python train.py --train_examples=145000 --crop_scale_min=0.8 --horizontal_flip=true --encoder_norm="layernorm" --encoder_qk_norm=false --encoder_inner_norm=false --encoder_layers=6 --encoder_width=320 --init="torch_default" --learning_rate=0.0015 --beta1=0.9 --max_steps=20500 --final_lr_fraction=0.1 --warmup_steps=2050
Rows from block 2 of the encoder, named by matrix and row number. Rows with one number belong to one attention dimension. Each number is 128 + 32 x the weight over the matrix's rms, rounded and kept within 0 to 255. All counts start at 0. Numbers have three digits each.
# v: attention query, key and value (stacked) (encoder.blocks.2.attn.qkv.weight, 960x320, the v third), inputs 214-319
# proj: attention output (encoder.blocks.2.attn.proj.weight, 320x320, transposed), outputs 214-319
v.63:160080156120156128139090117161158113112123177120128128066131106138129130140111136111145130139161126163137104175085109111182093121154132072103136142083129174132092136177086180105088148146183133119140147085127164157088167119117133119135186090135164195134141109216195151111163133149170116140099156138151103135162105179129
v.64:121074093108182115129099115121116148147094139101143101149153124123141088147142126136171122115159139111145141143116109118201094128133158111119183106195156130118115170162128165145099116062129147170119155130124132140116134132149107129116196141167110128127148089183188162122118118157121181168083206046137153205100150159120
v.65:113141107128114142136126137148163138143075130135130150128132116135110101126125126104128123147101126120127114142153133132165117130128121131136167113130112118136157139096153111144182138140135139156081126108148150110132097113092120128159141123132097109114125131123165136172082123122103135140121138106115161161120162089130
v.66:134096159133161116122138108127069109109112138124129130134130138107100146138146127133190132112127116153122131124105106131181120109125140110137113114118163109160092122146099152154061122105134126118167118149139126158117155141141145130106152128127161125150124154153121105103134108155139138138112167132139109145145094146122
v.67:168078127114178124110089088131071159107169124134115149126138131133172144120140125176131138106147116150140151124128143107155122119117157118118068127133144138125133133157095146120078084120092153085172168159119103162141161158138146104140120139126143122123127121148132128091155133153165151139146137105149121111163085199121
v.68:164156070148079122123135130136168136116139124119050137106123129145127096073099119134066152166068114119097130099149171154050163090114117125167062099087146144149099112077113091152210184136150136118128071141178156101128127129147155143179075152104143117122068157076083136143137164087088137150182121189139185087214166114118
v.69:143119146126095143119139141140116108119204144151129128102134154123124141139129130135088135112150136145124123108130123128111132140112110136119075121105103139133129088124117125081107086168136099112139141122132103110105146112126155150137107121143150141130143164115075121099159123126138107096145085167119075069096101132128
v.70:130130138123114154118131133153157118132101141152116164121137100115110104124128130084152128130107139132116115139145141141151120136122117140142145117122099116148138110085143110113150113170174111141112128097134130097114109117087123134129106120141129120109116142121118133152109118119115105119112119126130108129136133077131
v.71:129182175140073139124155134137127079104172129149120147101099138094102176126130128104105127137115128155118116115145133133075156139118093133133108148077083127132149095104120102086119122204127090078145111116114121121124138123112151136114085117094157139132131155085050089122162124113138054088143051189125070055144091097133
v.72:129137107128113130117138125117123088122174150142111116125128134106159120117134128100129129104158149145127131110142124133107143143135135133144133112152135148116095120129148116082109122160150082109136122137115096104103106139159130138090086148132129147127145099110059136106170139119132099120108115098130084101132142118127
v.73:127128160128087144117130138144123063120155158129150126099112139067084156140136136082160122141141151164144110120138109124180130148118093129132161111124102137130130142108150124106092105166140064137119150092126121087098127094111131168097149111140144150134160150137087116122149108142111079103089097116135064148080117095138
v.74:116150154140067133138158162127143110133192125162128109109126133144114138144112132123064126130139129121120113112116107131095136145121094138123082138084100152128136096110140128089136121161153099133112126120128103109116134112133155159126100092132140151135126181099090116110129132112112094076165081186107095090093130114138
v.75:104157113127098163144149147142193093148083126133129130135124115126102089129136135080128113140107139107135105141144137134145126152131115149132200116147094105107141131092171103127192138152151127160078113100130143099124078102101096132144133132127085114119152114119147123187084124125086111133098129127097138153119177068138
v.76:096095125136175126141106132131115151135079125135162104136126128140130125139135133114177111109154132112138143152126122118184117136142139125120177129161146121125136165144144146126108134098107130179119154115120119144141113127133113121100167097153113144126136105180170147136089112146142147127100160063118124191071117121121
v.77:096138127135132109151135146128148136143053118108146125143117107137090114132117134104154114159099115108130110151113113132172119118140128122124174135118145117146129162117140132187166167096134152169094114119145164131139123117105116119146164104127116114127113148151193125164074126135105147138129161133126186195121156113136
v.78:145113171133087134107131125155135092110174152156109135102129125107105144131136130105109134132148134154127120118131120132145131146115098122127104130092105143140123113100127145089093102183156098113155145113124103108099147119098157153117103111133168159123125165130086109113147118122125086081141100151137057097136107116132
v.79:122127184137130138116119127137103088101162143153149123106117143080105184131137132108156123125151141156126135126132135118147142143132112116130118138111113130131131122118115136092085102171112090107159154109107108132123142128131144144081118099109164150130153137146085107107156116138149083092128095109138059113108083118124
v.80:172106138113129104089090092154148123112097148131160122100149110139104163040139128125066136177110119142150109117129153121157135100039118104160096156150122193119162158092128220124123144153100152179117236127113127061138173105121147192079159120134145153141072107117198156123090110104092106142157146087099117147152106127125
v.81:062135171207145174121105108119060143071101093155134108153118127163101115131116150107143096063139122118075140154115161132149190129159113205141021182113104112151124120092136106161096161155116072108161096086144121181175132190112159056135063073080145172108099166105070077113035086099142112059146086137115097185141083074125
v.82:016149187255148169079066096136053153032130116185129061136087114186084133087129184127125062035153103092060155148091170109168241127125110180178000203108097121164149166077109144146050166193105055085190117046153104185211178198103194047106057044067185222099070161102072087101015076078145085018165093132116056206150059046136
v.83:158186150051147199134178162105133078161101074116202164121120135100137190156120103065191135208093172167219115144126126088156078180145181151087185110153077138050177140124217136102178076146080115180087182160049151105154045131182068141077167102100060071159174102131179128088137146212109085155103074047092129114102193136128
v.84:128146207136084115094154131088047138145110101138164117136118142112090158174129143083144121138121149148120124099120100124110137145113090169109102182140112132139142133113134172202113144138112081129109145090113118126115130077086129149126114099134105161138171116058109110121131108126089117095096098152127140151099125069137
v.85:187166151045118164123135138109128094150084115124217156082112137137097202090112109058134140255081157159186116106125137090137099142044142115091149135122089190096191167101159198122187102145077124208081254115089155041161120087143111205056172078132102130150167079129209181117135135183079112155111069055108134122102167117124
v.86:138122126121138121064128083183122082129150069132175110164122109072096171108160134080096117110111165129180121104115112125149133154072101142185184142148134138117156168098190143105087157161109098150123194133086126127134124116149109178059152154132117132130077109083131133076062088112054071157110122128073083118126136103133
v.87:103090095178123108161115121118143191118118145124065129156133114166147044134112133167113134081134089096056134149151135168089149091162115140136091135096151099171080088140099079165132160084177153093152051127188125154109137152087147081208078158134155131100096173136073115170122124085158180120143164196163160134151091136129
v.88:119129085112166184154111136137231124098070194117086155087148106147178079086114116141144135161113099106110118170145181134124116104146178098149155090113105119116114098122142079058172135128158195142156129147127151096149076196125106099155145151115126103124081143169180145144156144117196126146118144068157123097172148169118
v.89:097113099171097128124162139119083138136158112129094141171116160104136081171127140142168128052135133116095137113144102163091140139181102146151143102120147083170086101131140037168107138101153107077144033131150120169102097125111128096196068179127115116097150154101043091117137124097131150117096143191158133112106137104132
v.90:156125165096167143077123108164155067108131135131156107100148111086120188095162123112124126156145163151188121129098141094191115142096150093147151127165116160082158148121143197059085114173106125153133199139073125122142131143170122160040187092117127136162109091144184132084113115149123061130129137058087077124155142136122
v.91:109150154121138122239132160075180168110117150126077111121160071168169089178102112135111138127178111098083128183137127124110115105193154138037101161098111090117113073168053121126165137110187149121115064115163126141119146178101136080180125063130164115144153154165107132212168157187174170115132119168161191144164101149124
v.92:115122133131169161095141127162134070113173114130121114139129137074138135155164125151157122086161165136156140132102119112161118157166148092145166092146134107095131132158139114058063095151131117091163104153087121201125110156186116096095158120115120112143131113158121105080132126137145080122119146099110087113143156151119
v.93:077130161184150181128133118111064137085095078139127126170133134137119104149119139106164107070134139125083137158127158137146161149186132219131047165131104090138111102105162085163116144136129079111155076110130126194159095192120133045151055090086121131116112175102071072110043092112135118076133094137113115170140107093123
v.94:083131096145160191121170148132127113124152088120096150182123137080155087189142126135205121070133150114133133158132136143126108167225155151154176074147127050112095090143182021104108112121158126070166027158110132204121048177157080050175091172108089069117124154139071078094126130127145110130106148132132121101127168134125
v.95:101142117117165184101173150140119080128180082125122134166127137052151131189161125141200117084150171131175132151120122120165097191227163131149201066172126072083120122146188066079095087144130113079150061173081125208125064160191084077119131158102082067136146129141089087071136142151132093132110139099110104109126180140124
v.96:155141130117119118118128143125153120116172117140115105078141144118124135154136130149097124144130134132144132126141122113157118121132119113172107106161133122111151133132147095112117124134124132128131119142120118156137135114165197113104156153148125135147133138128118125143140134123109103104144096148096140095118106169121
v.97:132133118122121141147110129121143119118142145137078105117130132155131106136135121151126131119147170111120140123132167133133128125132141131162097120151130131119112123115096161089136098112142134113153105105128135127116157138125154136119117114128119133131173119148136139161143131145119124115143143133107113139150153129125
v.98:122125091123125111122116124122128106145177120151129127167131117110157116094127119124123133095138101165135129134125112120130136142134135126126095119125140134146127117155145105115118107155138103098113139142142099107112136129147140103139108150126150132111121118135112130121125132126158130132144115110142125133124127153125
v.99:123128160137133127139139124123122138119093138099127123100115128143110135141125134144124124151124160098109129127136129144115126115118124136124165137139124118121115141106101156161151142098135136157155110117127148126132130125114118156138144119135117127138149128110133129148159127133119130151119143149121142126138132093136
v.100:133136104120121121099113128114159107141194093146100107128144127137140112140138123135144134132137153139145143128124165113125127137126141100171097111139129114135141130149127109074124112140124112105130108114104112141131135128139147104084123127135146138135167093158116170143160141128121141123123108103138123141139169164125
v.101:149142129116127156116133152142105116112143095132132112116145170151118154155139128135120118135133135129145132114133142111148119130145127135178082121117116129117124130116147131107126141136061147126124132148104125177159118121167169105075126143117116118153141140145152125092096137136103143081152101105096128107096135151127
v.102:118131089127127108114112125117156118148180109141125113162135115120158117107124126132117131110135107155140127134119132116119133132125133107126121130128149135144136133163140096113124119153136100113112128134129112114119131136149112119138133141127156140117117110137106156138153142111141140143113126118148125146133139160125
v.103:134127134126145105128126120121130155115121145130139119123126126122137145112125136159070127107127097139134120132128123120132120117121106118090146156160143151107162139146130126152114131155135153125129157139136126108123139148147129169187172136112133142137073156100121128120126127113129104131114152171110125145131083138127
v.104:111138087130123080127130125121154101156186113124154126141120112096145132095123124108111125120121084150151122135128085117128131136125132116130114114105139133146132134150154092127125124152125102114105122159147105116128146108160153108152133176127157131114110118136116116134139129118154126159156111122147148118112117164132
v.105:116133131133122135139116120119132124125108138125093109127122119150129104140133124145153133126134191098117132127127189142105130130122140129150154134143125121120122128113088164103143114105150128126147103087122144111121134150103092158112126089123121131132164110136117154162153130135109136138085165131121105153154176100127
v.106:144141142117128122104130138123142133114138109129107105090142144140122142161137133157109126151125162116145133126123167118134118119126123113172129125149127124105151136128126126096122135125112145134134114126102128163142133126152156131097155130133127135152136134131131152132147137122098125109116118140109120105126135145128
v.107:101127120139118134153126124139143120147091127111124133175121108146128110116114124124152126118127143091116121142115115146102135130131138143110147137100134133119090129126123151115134123108157126136116120117151144115129122138098087141116114098135116133114110141132131120134106125131125135132108160120127114141139168099130
v.108:145142126121116142113138141122127101133164120145118136099135138128129134141134127113135125149131129151138136117125120121149127135136144120156091101116111119135111112124137128117135126125098110124136120141112109143127113105134164098099092144134131120133180103148144122124140134149127126109148099104129132112126136143127
v.109:131120125132129142145126128133113129131130137137154161141121128110127134118125124093129127117122063159132122125129073120132134132130124144092097139084117133134133123132160110154121141152113126116112143154134122121125117115110129104153111154132133114109110134125146101093094116137158122130166115105151133130111088129128
v.110:142135139131126146122146141135116112116135127123138131082121147126104147141130129125113118142126131120127128121142095128149129125131125141153112107136119119113113126100138133142135129118105139137136128154129130157135124098151181114113127148136105118147153143118146095114105124141111120116155106134093152096108118129124
v.111:118130140130133113144132121139145138118093155133150121154119116126121147113126133148080123089129094128135110137121108133124119125134105116110156164129148160109133134141132155139100141157160158116123159143149120108123138153136110172173159134107123143132060166094129104118097118097135103114100176173115104131129091127130
v.112:126142126124091049092153141068108145129155148137125083115144170126092136140152154170168142158143153123161124076104126125156126155101128118180171110147151149116091151119137121158085102075118135121167106140134110103129142111107173156095129153120146153095149124128123124125163126097115073106134136152140124117096153143143
v.113:125135128110110054083138133074114133137141130125136092116148165127092136151156162127138134147139144153156112081087112117128112172092124120159183104126158143125093137148131124151077118080120133117159141153111107106126144111104153141100123164125163166101137093155144108121166131087122086109124119154151120107093138169146
v.114:086099153141227124142097088128190086174069118092192102187105066170126102171112130059112098034131081111104114201044062132110102140143147134049157174031149108128100122219126149063107192127181114121126159105105126177112148117092090081093182097163141164128117089245226160161062081116166138132050120140136108108118102181116
v.115:126169096127068068061142128103092146103196126127100107111158167074095145091150151170147155198123200155172131042145174126145155130088120109231140055195152153144109131066115116188109095095092134103163111167153131071138140131169180161126109174098146118111154120064068119081206151095084115144197131127141166132117173137144
v.116:022154054178238095034099041157195103168121017052156098234151056075114094084120131082124130093053180147189169149080160134118164127106187158162217037194176045146094148132110061176190186080134160092160114180156163154173110188197080046115128216127144067104125038144133179070137123097103220255161081154113202112161178188115
v.117:176149144115025082132139160089057151083178206176115105070091194137077162110145148181136152190170136120112107049154154125142146124093094090191057143132117224141121145069136190165078100124088126117167137105155122061131173089113209220123108112096152180119125206085107106127136128098084061063158185130144123134096141074144
v.118:195104158091048071143117158081082137089172232166131095057073192166071144143140160156112146164187114119090083073121127120118107141086078081153056152052125231138107138110131212127051128122118117123173175089148112072105198062083207228108134080135181227117112208147144100143122099088099056045134197145168100116069119111151
v.119:179131155098048075128127150073072138087171211173139101075076192155068153136147166160120143170171118124108090062126145112130122142084095089164065143086116222135112142099142197154057119121097129113178165101148111067126185076098207221114113103120178205108116206122136101132123107094091053058144191150154106121074126104149
v.120:225096200090049185235155205114087143100115224190097164035099180190158150175123118156139118136189057101067097141177086127131090125170078121068054231055082184100169110137154177061094083184133097176087129073092095128082123080054148184140135045135099175152121204131139088197099130175171052013080159110130049142115072067135
v.121:212088198094063206238153203119096155113100201187095172056110166192168142177123103152137114126184054098065109156179083132132091124183087134044055239071077155099180110145154155069106083185137099177076125071084098145084105096053120159147127056136092151153120191122138095193093135189184071024078144109126056146125064061127
v.122:126083144140214229200139139172196128182056079103108178159158068142213089168098076063131094058101076106091153232129080144095093125208154175014162172099106036106160101187144080051197148166181107171061100109078129218095057146104033039145144109166080084146113075165146145173090132201204177138062078111106102129167086133096
v.123:175118146111068093129130152078081149103152190171125103095089185164074146139147151157129142150153108118101105085124147119126119148104102110156080150098119191137115147100145178169086127111101129113181139097147104095128161089091178190126096114115168186112108191116129102142115112100102066070142179170139114125093121091143
v.124:107141118128123047123124143130177155147153125106144075135158115123131131143124128178150143143168161105154119123124111144102120133132132121163173107122142118119091096134126112072097123066154131122141105161136137115123159113126163121100164145135137135101161120141140149123170116093141119126175101149126131102084164207138
proj.63:127128120133082107126141195120133103144193088089128120121147125056151140113095116073156115156121183115120159135154134151088135154150159083131121070199145139183134114120133117120128108101106087173100166105159155103136150148138147118106075129131123101127130105119068157129125222134109202056128048132125209089111171189107
proj.64:134110174106134125074153120075128151182152117160153152133128064178111163124103144151082142144049065131096115176116122138144092139099179117118084130122102102132148099161154173176112144168129152139119161141144100153121131147069177100149067117129163133150081164116105070174127136154164082099130138202143134122136050118184
proj.65:126112132126134134120111118137132118114123118113109133129162115095134144129152120113144147128121130157118137130144158140112123131127151119139108127140154121120117118122137130116132166116133098128116132140130137133121130127145137131126112173121125124130111136150093118167123145122111133112141123134122126114138099172110
proj.66:120131130129119163111126151123125148157134104142146131121088114173162119118065132131120116143132140132141131146116113131131129149175125136100139143122098141101136135138150120114143108168117140138136114098081147127136093143105127126146151091108119129132141107129164143109134165100162097135121129126119124124128146087139
proj.67:127136119125122134141145137098126146144158151145142129108078149174124142118101137117155136131105116080111126135117096139115124121148115116114103139096130128154129112156135149129098113141132112137146114121134121142114120107111144130104155098117152152157113123134115097102109110147145133147111156132150136134114113094157
proj.68:132102130157128153174142157127105099057136139136086113132141173069112107127178074073160122110198159140166190076140127126112155159171076133093126115156122129137122124107125111132150093114131113131149107127093101140094118121147085145120139113144083088159173104132090138075122117162071185132166143110118110151101120166016
proj.69:123144124134145123139110108147143125118102149123146110129093149132128130127155128154124121110167128115138117134104128118115145116148094142135175151114118127121148147145084142124128098124128136089176107102120104114125123113123096134134195099111152137135152115118165156107148091127139137159093150129142112150114139116123
proj.70:122125117132141128125119112158147122106122117111118114130141130109142130141159116134121131126174150150157125133114129109124143118151128117133147141141154134098117138142112118112141147107132128107127111151115143144129114116164110125143172144127127115133128135126124134123140139126116139129140133134105140116142123170104
proj.71:110159069140128130162100121176121111096095141085129103127122190106175095131140141138168100118203200113146109103122133116105169117154093149149175133127152153104116150102103090072142108086120104121129095118108177104152117115192090152121199134111093134102168091129181191077127117072116153171110122050115153111125234120126
proj.72:125139115117146116169141130159169116110142150121133109134125141132109132137133114153071148122157095096146115140120125122119136081110098144151129129121142117133135118116100127151174147087125173121150123160157146113143142134167131120125158123121104088129130173119149128118138096132117155144176127142103180092118136128135
proj.73:112158106128147140112133103153144126128099120113137112150119134154160113119135140161083115115162140115132112152110138116102145135144134161130174148123115140071147125131114124108145141126129153103151098137103129114148113133157108129153149130101117118131151106120174158114135118086128107163116149130097151077138178115133
proj.74:121146135139132110133101108154143112110081133105138109148133138086120108130176127136133118121169143131140125113119136115105150134122114138131179137142111129121142159126079128124131104114121138095149121085119114108128147121104095138134160117138142130113175105112152168128157101116113141141092123114137100152131161137116
proj.75:130115130129144117122107119159128126103110107101110146134181118081134143131161113144123142131132131166114134122152164137126128114119152133151116119156155120117115120111123114124148164100123113125106137152140143134134150134156140116130112180126116108112118143132105125159133142114110138117158109133128136108134100189109
proj.76:117120149125119111076122109099150142189146102110135148122135052152118140138082142143087151172040091124085110174127141140146097126076184111158109106121103101122146112112148148155117163148145140154119161123162155124126131143081171099154082146138178136113088169122121090197150135121142078106115112173146167091145107109170
proj.77:132107140134103145090126131112111124147123088115104147141160085108152119121120121101146133143089137168116152123149142134122117173122174116111126118158111130112138124123171124115119154156131118148102156104094128128122121144095136127137068159147116125122115094134098128169127173111117105095122105126123107130148124145112
proj.78:117154111142134124141123116150157106108108125097127097148108135127148103139145129135111111113193162121143111130097116102098160128161111151120183152137141137104139141138097119109130123112138134099157093119097124118135124116145095129132172118119128119132154087116170166102129108098107142151105141133116157106137184137126
proj.79:102160089136119129113105110146129133161112114097150122140107133151169112138099152159124122137143169087110099144123126125121139129132129143154162139106118132099141123108136117100108132114136125127136105117119177115145110123140124132147170133117125144116159119118188160113130108070130100158093138101129180075129221091158
proj.80:122129132141112181135118124145157135102114146132078114105105133179115079136076135196180124120149160092119105139076160114150145099131172117162055138109108149107107102103090139078171085129162194114151105105188179118146106142183118123099201047138099150123177162163165142066118147105141139087145134098127144091172225108137
proj.81:164139221165138148140132166096174108079169180117070125140198066153100102136190087096152117103164084141092162176119060116152164131217186146116055099041124095152091087154152149110074113120155124115174028082106143109087170138102134066074104146120105173181197083159117102191212121171116163053128105117138127064175122152070
proj.82:172140232159158158143142156089206109058171200131046106154222042159091081147209063090177131092186089125062169205128053143150162123255219161127041098023113071158066056142146142101087119105177124088203000073113144128066167144093133031051108141114106174204231081172096102212243113180113155062131118115145137053213138147048
proj.83:104063102122087056096120113158067187215101119093170129117101159137168139151014160201088162163116142112155104053070167154087106144035065089079186194181144204104158180159100168137134125136147112180065251134132135152144116117161132185155157091197150166038065142088148134049070156036185093100143093120143087138070159138170
proj.84:148117082128119134135145134137179119135093143057108143121143144145136101097122145091153110131093071119110090128135095146148144105142135114093158121057165124155099148140154081127162179143137126151093100158156102109106100108134105143118179138146116127148121114197139152139110163119143177145075101091158142128153134146143
proj.85:110050058129083109118120109146088183207074096083133126089077188156155091162004151202128151169127178070146096085077170153097076143063083091101178185166114195078133174118099140105187106125156163186089217112145150151154082115141116190145218056194135140032098160137166150042062165053166101121107124106154123148094208106151
proj.86:089149122147116161170161116183157102144079150141108127155118160132105092131120122142151141113150119145147099104093098172147155113117140155078129137108137144132086100145106120146150094117162151142113103155142102119134118147158100133126152093124094119123193135149163082088119107134141162124151129124089087116155158153121
proj.87:153172170139141161140119150096136086076174123154121134132141105118099145128210114083133099093124109149118151159159114088144140132180142158157074090095115071144131095130147099125081118134095115083169062108099121106120148129095133096115078177085127108185158100130110120196172105173088146128114126158118152109137084121101
proj.88:100130172147115102099102127119046138140162105179153143144117098139159160159097125198084144115153164136142155119108156105135120137109113143168086153186110143095149126138121163123082077129121129093146178109102161120154149157138157118134074130121123146079110146056137123101127129094156052071158115162104115110093147103117
proj.89:144177138137147142157142154127164073107127116135145157142156119100097154103230156038125083106110069180142099159185065115144133132171118159110155090080144051170122116155170085147080154142088082115121083143082076120116147102066114110137063210095125074181124090152119111227156104185101155167091136179105137135118027142145
proj.90:100104129115123100110132110157126167158105157134117103142118123160163107130047111198119171148154153114133139108080161163126131103102138108130112160151138196115109134118107184124169127112162137143125167126178168131141118161191128120134164068145129184088142166114141123065111147084168114098175122100123097133138181129123
proj.91:159099131096135071075104111083067146121199125147147099120121114117171166136118100130086160129119139128109198095123159085079121163094127122156097120184113182106180175126126154143090137125102110104144155084100139148127167137142180135110084150148200188101092085063116155127138124125116074121134119129161138115124126122111
proj.92:110130142112137076117147118145111142166130127139149125159127111096164150125113108121088171131146136152139158115138130179103122124116106138117170140150145150133128131136136161155126159104136076144121163150132135144117143140135135109167103138119144155109104159094093091140131109128142121141155130159111092167110072142124
proj.93:162139224159128127133139172108163104091183179116097138142187078147106125137180112097130110104159079155106152153110053113149166130188161140106069105049134106159110096166150146120057120126143103124160058100106143108095188134113142079079100155125112180165173082142113096180203122160123159056133090131132118065158106158092
proj.94:112161179127135063125145133144090105152158121151181157172152104092155197125178129098053135102123080194152145099141096147105132133110075162088160138135171110162150124195151139171059143127103044120100163156077089130116172130108141119161040201113140132136086112073088091175146086146147132132138103195094081136087006170143
proj.95:109142151112128055112149117168099133172131134139180136170141117094161182121127150115065157122121101171160123084130117166096125123081079133089180152155168141152152140171125157182097159122128061138086187171119107145114156130132145129166081163134149147114074141081099104134120094112158118141153116170107078157093046156170
proj.96:133112141125140115121137132149117090133090147129157149134113153126150144112137115136131122102133106122119107124110105157129130123127124126115168122102138138118096117156108137135106107119108126128136139163138121111121123128120116134138129128125114144088122116105153104103122106112166137140109137119156087119104129096145
proj.97:138126119129158135121130121125118093123128140123160157127145118083145146123142134119126146122148110172110127130138098121101137134135122132122148119133133118147117109151121120120124114144141115114111142147137117140125120114118115106151152129147130121122135117097113131100156109126147150134108121114180128119121109165138
proj.98:118123135127131141138167126137141160118109117126119122116126137146103128135123111138124137139113153120153128115129129118114118129118122126119140135143117120108140143112137125137151131106127174135156124107093136130126135133120134144111139116128087109144138158131130120128115132139119109128150125148093112112122123105117
proj.99:144127113125131131116093124124125107141142133130128138142154120116148136121158136122119119118127107132114115135128136117126132136135134132131113125135126133153127116148121129111115114151129102114085144136152096138131129117132115111144112132132154132114104109128119142118135135130135157124118129115151138149144130161141
proj.100:134120142130150121131154137139108101117091154119160139128125141120124150111137117144103140100138118136114133109125088145127126133114114123124160115143141123119101101158110125154094103108132152129139139169135107123122151114121139116167141134149097122111125150098138097100132089118154122127127115135129114089111105133129
proj.101:133123132131128117136127135126140107127130158138138156119114139123132137119122127132149139117149105124109126124127103160149130118123116120119159102116141115124113117153107122129103098112155112126155127140144125107115119130099127143138140135132121147105132126125154113130145087118143130147109149123162111129104125122158
proj.102:119119139125124130132166131140122150117097127131133119114117138144106127126112119132117136129111158118151131111121120133116118130107110127128139127150120124113127120124133126146132121094127173136154130128098132123132146131129146137119111116131081107129132161121143105120112119133129110124155112142083114087117119109113
proj.103:117134136129098139127128136134127137128114111137125129126115120136117108128100133119160114151105146125161101139120158131144128122121128122145131119113115134129124129119136123135146121126112137138137128120108134113134105139135125137101096122119118114123143116149146137135113148132125131117131121109116120104137155106142
proj.104:127119139118138143127159128139132170120109127145117107124135154158112123129129109138113126121112169103141132109123139124130116136116123123112135136154114137125138137122131137139149114103113165137140131113106143127128138138108140153106114103127086120125133153130144132118099142147123118120137130163085103127125123086117
proj.105:138131124129134139116110123120120096123140139111144149139148104090140138128138150127115140128141095164113135127135108116105131121127126134133109118136135129148122106138129129126123132155139115115106138151149109143135133109140128100155134140145142124131127109119116125110155112121139141121131113111159152119128105173132
proj.106:134120140126123121124116137137117080127110152131154148136114134117142138110130129134131131099135097128112118125121102156147132118119119131126150108108137127128094103163108131141093106129127115127129137178142107109121122122127122130148120140134128136093128114112151104112130096105163132128104129116154115111113126122144
proj.107:121138114123120127114149116121119157117158103124114111107134120106112122142123131106119147156106143162125152121135138096130125137132142128128109135141114136144158123092145122135137164144123109124125119110120156134130122133159136126125124118122156138154135124112090128136130148120115109130146121134114156122133116132100
proj.108:142121128127166110132123128126134108123123151117147129138128144136149149118152106144119127096150123099087136127139115141138127125133124134119143137135149126115114124151104133112104111117136136122128132129157128130120147117110141125147164124131126143108114147110127134113134098122134137139109134150151115144116112125134
proj.109:116133119128129118141133128122147166135139107132097096125117139160117114136112121129139123153122164093125127134135160129141124127138142115126130140139130126113153161098140122117146150110132131142146111085120157131122130147126142146103137123111128130156139154159118143160113153143089112129132140154098129154135144109134
proj.110:138131128125139116125104131119137130136136143126132139134130145131154135128140127133142122117145105112095123128126126144135131122141133135120140130112145130140125137143117127116114115128122097127126129122151134124124128131105125138127141130124142157103115109128134143120136114126135152139100149119175119158117128122154
proj.111:110140134125095143130129134123115140131135089133113120113106119131107103134091129108165123173085143142138119141116165111149125113125138122139110121115108130135144132090152116146165142130099109147140121105114166110132092150159139139071093117116135123141146108146140140148109169134117115125141116113100147102135149095125
proj.112:134139142124141160113131160122121185129083124150147122181143129129082150110162139043123113084111090156118118093108092142152141150156084155046121170130155108182118120150139124206112179157120116132108133143143106153119095100113095114105137099135112144174115100144105087144075116073103176111126121102149113191100107115147
proj.113:130154132122145173111112129140126168099086122157132116169136111133088147104158119040139107075100092153097133098116104130160144144156104154066110185111152108176121114135137126170105194175130110121118142110141128150127106112126108097085128098122128163158114107152119094131058102085108157105106112108139107157126113104112
proj.114:145153120092132159116120062133132074110094128119089180116130100127159109103125019173178165134106179102034237168167152144152120107102228128167118104106082121078097097076133136052123096094122118099159141071094191067142159159110161147113092136108116141078179173125177116162150119186131068113053120108102129067185164080000
proj.115:102144128170132159117111195137145224090128143183136060156152124109049135125153182033131101085115066151161069033119110136131175150170056128089125144162165112217161122143146091205117214200149135131100105142168073186118086086134091093087129108158150132191076081138060112105062099056074194123176113126183109196090090158213
proj.116:062226027186114177138065116131124156074140091208107097092085112118169103106109069173206086098093166090122184090219211110156204140171186145224116099174067112093182097069191035000129102163116138057135067087121122139198091125145154086074096153098143109095162136094148148104072109155082061184083078132103087112138165128047
proj.117:156073203139160154099171188126150178096099167142124110206216132086037146127203152000108147122133066168128108069066072162134134132142039118040116140146162117228124121153108161255136186142147117175107150171133094150069109119121078142119131099187102123210087083147055096142112124057091232062199151087174145176101066158155
proj.118:194067220094175165078173161136169148077087190139103135202238095081042142110217093000119173122130072184073161091082053177143131120138082115032116150128148113219104113136114180255125206154158110170125161131111130125051133133105091145101117108197091155198100097148063100167134118072093190048161144077168135137139056133073
proj.119:174081205115170164090168163136156157078085171150108116196221114083038148115221114000123161112129072175087148078076063165152141123148065122036113155135152109224116115137115164255125201153153100167119153140125122144062117129111091134095127100185099154199100092148064097160110113064090201055166140080164135152127065135104
proj.120:184046210070133070138180127119119084196122151043155179150144157147122159159120161131052165159169108153146083188058066137102049111080085118055140143083174149127071164179068222225132113072122131190132191166122148108086172141113112182193160113139104134133112141150135106151197151124185163085158176126132165133119108120187
proj.121:172057190082119061149173119116098073211136134040162180124121169158141154165102174166053150168170123146162078205066075117096046116083090129069142149078166154098082167177077210186138094068117126183128181166121152111103164140119122174207167124121109136118123149147150116148199164140198145106151173137122166127115124114201
proj.122:122139094099090068176118066102081056219164083060163181062032153201227138163042115255101115164147186082151132232155156098105068118091181146193142127096098159007110162129115134013144033071090157110145130119103160093169162143123176154190143152068128113047175178108213153126183155209206034187078135166070134090131185081117
proj.123:157097195125161162109170165114143152099101154150121128187197130102059157129206124000118138115127081162098142101081072152136128138153067140041113163131141115194123123139122148248136176161137105159112142143117111145080112128111090138108131103163087145190112098142069098163113131072101183064158141081153133154118083117116
proj.124:118152122137126176072092075155103125153077110139143202170133083128101139075131131090132121082100119187132149110130084141191154129110128156089129129098133110175103118136176144164095146130119080091118153138132135109115096107097106116165100167122100158122168155141160063138083095110113129152083134116138111175131136102086